A small image classifier, trained from scratch: activation silu, depths [5, 5, 5].
Rows from block 11 of a small image classifier, named by matrix and row number. Rows with one number belong to one channel. Each number is 500 + 40 x the weight over its row's rms, rounded and kept within 0 to 999. All counts start at 0. Numbers have three digits each.
After each channel's rows are labels from the 100 images, of 14976, where the channel reaches its highest value: "colour at peak" is the nearest of a few named colours to the mean colour under the peak. Only what is clearly more common there than usual is listed. The data: pictures of board games with random positions, seen at a slant.
# convs0: first 3x3 conv (model.blocks.11.convs.0.weight, 144x144x3x3, each kernel summed), inputs 48-95
# convs1: second 3x3 conv (model.blocks.11.convs.1.weight, 144x144x3x3, transposed, each kernel summed), outputs 48-95

convs0.100:469486574502531530516456585551495523505504509484513547558525460522468414536485584437502506472488506469475446503527484474497501523537517468463571
convs1.100:487471544545587495490497435487470496510521490512503489402614496556465509466497436532582490494476548573581432483494472420472466475509497507529496
colour at peak: pink

convs0.97:450544473490477533516470492499518503469508491575488473555417554463594434511491497476518496508496639475523447515500544463522477484514459557575497
convs1.97:497433464452486482514509581473490462505478504567464502486435582488518431548529540532482441526552531463498480469488510526494493515437455438553480
colour at peak: black

convs0.6:565450508533501508538464488531534488558509441503519469492477527518345590503476491526525513526499514519528470464476521493503500510497543476510572
convs1.6:550454537591516539584422521481524524503514481439529474415445485511570491520554586521607484505529488491469489496454473528466556511580485502541502
colour at peak: black; green

convs0.122:526504576601544543458408485511481499447490471512476495536487460485515509481558553457469508478526496545488440555454536495496466454551458527444470
convs1.122:472457586455492463525495539482469509482456547488484479554540479500483584535557488451523480469341428510495490405548523506469501509491542476499490
colour at peak: grey

convs0.40:476530534519462540508542516524465474553518429503449519529449504522469489520513559512500407454526463544504539474519471548484568524480485492502488
convs1.40:473516500458549556489588514512509525570490454361544518456532522474509471440422577510477547543429580502495450458526496447407503534447549515493529
colour at peak: pink

convs0.143:582463541481478468463476566433496483503475579465501559573568475526480459536501487485501552445497537426483462452539459513518509523489472503533481
convs1.143:527489532554529447500521407498487432492509424456508432424519557469537536458609419480519498527551553487459489472394486500487523453471563545515543
colour at peak: pink

convs0.21:514554515554496486453557457503485485488523570543503511523557535594535496481518500434429527522530540474497499501495529534480503576495461462470419
convs1.21:429511443509533486525497473528492480557510541548514499475502507502436511469532500429453505431521567530545514449495524428542478587430511505476523
colour at peak: grey

convs0.30:511473542471514513420424484538531473486529392540475511491516544504577527551540410518465496464542536466566500466519525521483506502497486484546443
convs1.30:512456484533460453462552477560433513422428446529515496524491528486433467439501509542517478484466501490534571516493461561485466482506506472466536
colour at peak: blue

convs0.102:516560513489479509477486536495523470474486516476535515517481483474567510555476540580530416530440467487567611504474456488512520507460510476510534
convs1.102:510484481507539513552503538480518464497511456556448515444568478493478475512507542547438471529452543567496492480459510529484454511527531455503499
colour at peak: grey

convs0.3:558501502509492530550487495527465493556503482478443479489547467473505530474480461539498579501530486536558499501554499510574463554434502472527540
convs1.3:506490541502605461496496488463509535483492467556431527483533547434558496491506551510483458467499464425525479472573576469540504449483526508480507
colour at peak: pink

convs0.49:488547454375511459529481484475503432497469418536431495486532465465502487481481543476476611487479488508462467509528472515452443488502492483476537
convs1.49:465475474519570517464539507516443490476465553495508540464493488562519479513498569486535491530473463489576492528476472496493528564488550459399438
colour at peak: pink

convs0.95:486475521518470485498554538494440508467528493414555486503567480520469577509556605529485513511494535511518500435460419518480518442440546546520536
convs1.95:550489517508533478605466509544550548508482487481535488430498500486491562507568492493534480495463529513567488524475517550492511434516549471511507
colour at peak: black

convs0.45:498516514485464507526474509529474519520463431571459476471503531506464554478478473524497498502480528518533528489550536439504541452448528576478439
convs1.45:418417497544514482476522503538406460526481425498478465516503485519528501512485528486472460431489543472482490489505469442581481493490509502487491
colour at peak: blue

convs0.19:516483463514499546495469512519471503519497465474508485506476480566435569508498556471479451526491544569444508507518506483487512494522494543501493
convs1.19:480520496497408568549517504516461543510481521550477488494575553498518494468545523549540514454517497516486484504469511554542548532557505479515501
colour at peak: green

convs0.32:489515482584510468454457485490518500506493585568590417446532514516438557523480474481514504497448503541494500540442558500442531488516449528448461
convs1.32:482555509466522492407501554513477438552548575548494490412501505517513511465455521554460536487481483486603515521411503515506479472517537504472489
colour at peak: brown

convs0.107:522482584525502540512513506474516519495543544490464542514571379576594491497545568447542472466450410481501452523477482505462501541582510517470526
convs1.107:491484487483495430480451427602467457510464577478499495482518528519545533446497532497466470549490399463418474456533549525530539548531566479464479
colour at peak: grey

convs0.85:515501501408517483478485449500517518512514499405415437447550460486450584499496480506570509474452438529460505432506540541520450474526440514450504
convs1.85:539439471549553504511483448461536501528581536490528506473534399540522467548511486497492492439578460469496511440513521479527512504475477495549529
colour at peak: grey

convs0.47:435485434524415518510476473549503566478483490501458445461483461546440505524448504519467491518425547522487495515501449590449451463443517540518504
convs1.47:558507502463529509447523433474507481456587423480500507446515461569486482481458518541480576522463532483496456493496527516496543467501452480519492
colour at peak: blue

convs0.92:529533510503539525473463571441503546522518441513514498550514536484539451492481479496526488568501508499539501577527502498505477528427497472483465
convs1.92:441499483457537533507486601554472471503426500496513552515484501527508453572521505573512479511521527581475493496496455511496468565523521470471474
colour at peak: brown

convs0.57:447486463529514569429478476497470487534518460469577482543504435573548532509523509469446513500513426493530507484513575451486459471473540526485501
convs1.57:532496458471547452509517484540499520459448488493436480435540487460493564488449490438472488512493493458455519475516569495484512481541484499469477
colour at peak: blue

convs0.117:519520485486441475489530490544517491418529509394488485511557497498504457488482511571466548488451446489572529537476498442573524472509558420542497
convs1.117:479481494504509464469530432571523451449569477441484479416544493487509506515494424455481470459476545554531520497510523500475493433534475514502492
colour at peak: pink

convs0.16:489468483437483476513575504470545459482534521537479446428426425451366478429484568525536522536484586443579514502495459474512488499487480480553534
convs1.16:460544506518427519523467500482482552516528487472539471398437495485476486528489570451505437534588597482524519556490476527411427462509441610509474
colour at peak: brown

convs0.56:466532594517522492456532510418511504501473456497498514515528516481566459510478510531478546490504470509532461486501532469504554504483608523491503
convs1.56:480453489568548454483520465440529477416445512471479427519484486460553498482433520529478462517403501526513450483533454432515500517506527526495491
colour at peak: pink

convs0.101:546421526502512552470517468540472547473499607568482537542498548485433507463486534527586483487512485552534478468506533538515529507507458534415474
convs1.101:458506513531527534474542621498536565567475545567477535453428543528514492565474565495557487529576528514446463551559485494500465507471482496538445
colour at peak: pink

convs0.134:480451498520479536619477501509506531476496524466472521542492478475516475548500480522519459545512476583565428490463535558475480507495527519532467
convs1.134:492508464479408488492504587464550528454520526532467520537502523526490424451516495465536503517540473549478515520556510557508493535560503489580504
colour at peak: green

convs0.140:490537538481475502456437493516523453495516447478447430439446517463518542443443448432515487512515506569524462548494506516490466522427482491484497
convs1.140:458504489536510508524497490505510532527486542510532460409524452494469495529454475476445442485495490516505492482520563506472524483488461432458518
colour at peak: blue

convs0.4:495512508471445504422512499634497497493492559419525484533464509465492566576524473386471441524461474497537492549491496511429519493477504447459487
convs1.4:501482501522509492464517519525562455472537476502499475441561500433519508565573463390460540507422575562499451484409485497547508489493490524479472
colour at peak: pink

convs0.110:496575467439501492515463513481483511487451455459525495509389574462539492502549478528553510530532541498459500472512594447481452525493557562579511
convs1.110:502576510552482523529478606516501527439517444538518543551448483522495460549400544514483539465490550470512507487504501556418502514457448564515530
colour at peak: grey

convs0.111:455471479459496467480520511493561520499513473506589477562416482454506417554492486497502520474491513522484514542555490545509497543492592539489491
convs1.111:511541477454582503516549550475459492518558487478448479420656513501519520493528553490515513522458545539493514476452522457460466494513427548524494
colour at peak: green

convs0.87:510473505490376526460548505555499514504569458479503480506571463469551471427458476585487506496554459503507523548506477459535495478536509540505525
convs1.87:516483443531586518523442438414483468465397451485507486446551498443516541542485499507539410514553469450493511459562536486507460535535529525498495
colour at peak: blue

convs0.11:567543445534508507453417491529536467548534494501553493453525528575487510513450433537521446504428551508499517493479472512540534494471566529502489
convs1.11:507543506419532471450426502540453457540452558505562493496461525477510485466522476528507536406493553464500517484481467534551478490498469488525493
colour at peak: brown

convs0.81:562518535520533568455482497480506481458483509493590495507568404420517458552532551467416515481504510504495450523537503505484467498515476558458448
convs1.81:564486580532499522552516503506519456522518509482483470539491488534523607498528498480551526548538406487449455463534437437460473529504528480405487
colour at peak: grey

convs0.86:527502551510563510538506473507481491518514498503533433540574470552486476445513543488514512485485601431455476521504476445523519520472500505654586
convs1.86:560455481537540530564463469483499497485527515406487445542452539464494481497481505429563461494556474529583516517501517520458493453509483490490545
colour at peak: black

convs0.90:542503498546487563535436510490493502531498481576474509474508555473593567455529561498547542475482434496466495407512480502432448491494525526455492
convs1.90:476557518512451489526499548474530483529564551600464440551440452437522487579513584456509515507428489459524520521499461539539538550475466472444535
colour at peak: pink

convs0.31:491464530487551424552533517581500482508498493538478516462539512526493508387531480518458429538559437494452488451493457543510487492462480496507488
convs1.31:508518464510472522416446528547445527484510468533489474482575518525495438461473525458473516473469519484482477482528472542428461502493512449427438
colour at peak: green

convs0.72:559578464485557604513562468486498563466450505480467537533499426479498473485517511493486505454456483486470447501499487484509404544463503466524529
convs1.72:471491508482540534521531442510554482522528463483551396487492438435522523526483486483487467492630484461566464511490451523531491530533513497467551
colour at peak: grey

convs0.77:509460506463500472482523512474513477460473566531528501446474577456441490440494532453484468506463668424608482493508460491505484482507508496501514
convs1.77:504503454446446530519530505540507516417451518455508481436392600459497411523488480491503461479603598499559463510471487486489472550457511483509454
colour at peak: brown

convs0.22:573492444435495520531480509540517529491500522535533555485572466471519438469466462410476546515568513537564597552503502520516497541459429473595493
convs1.22:436511425472539496502553407419494558489528507488516459453495469497495543504507470512539470481535461429524447494524620468426522460508531513516479
colour at peak: blue

convs0.93:509511527526546489540495551493485488477515414418515482459554498560468596447480525567500508585501548481467431505472557547513472466524477504443440
convs1.93:539487527487490479486453473568540486475490559514484542540483516405518506595597477479523503519455426471512488476476466531586453480465495475560469
colour at peak: grey

convs0.63:489479454466469465455480512537534529519519472581539518442477526540489562506449550487537521508504516576537435450529497505475553447466569569488445
convs1.63:530501527499591477476492510476517553574443527559437462462544411457455493514476523518511515508439562482442484550477516476505471466519431514461501
colour at peak: pink

convs0.37:461513526556565501498524546513460501571471420486484572503570487517487462543519568473488481499509542454515455542466474483496439534467483564489529
convs1.37:475504504509538569456621462530527529548498390463480474387564489507493568478557513499512490522521537542463492492433473428467518529513509522482514
colour at peak: pink

convs0.42:491435534491536492531438502505532561488528488446497488548502568525476523528426541514478525448468530476488471487515538539542509547501480495484504
convs1.42:512498490557458491510486517517478493505534432472502482466509529550556478476493515526619477505522452556525554483523467537550505502542502504529445
colour at peak: green

convs0.65:495540431517529519504487477495481512524518491483529469547549490570541499480474430522483528472575487523489468516514491462592509457498487597480534
convs1.65:508510495518524470468485480571545552512542457564450461418544508524508548517488514493458576567448537502459571444506512533462480516519565500518451
colour at peak: green

convs0.123:514523531469579484443509500511504525446448508531449531436520443531493549461489479438471474478555463568459553514530519506519440479531560388447474
convs1.123:516438542527474556483487372460525485491524618483552545591530449544517511515488526615465437467403476516439440496485499520471473507528497510454464
colour at peak: grey

convs0.35:461432476470489550459501477458519596484471475503442484544522511517559507524456451484483517490584502485462487452476527516494470514479460548499498
convs1.35:546573481486537465497499588500470580551530539543456527546433487463487438571452507505476512586470545478522459519506534533508519467465496570485494
colour at peak: blue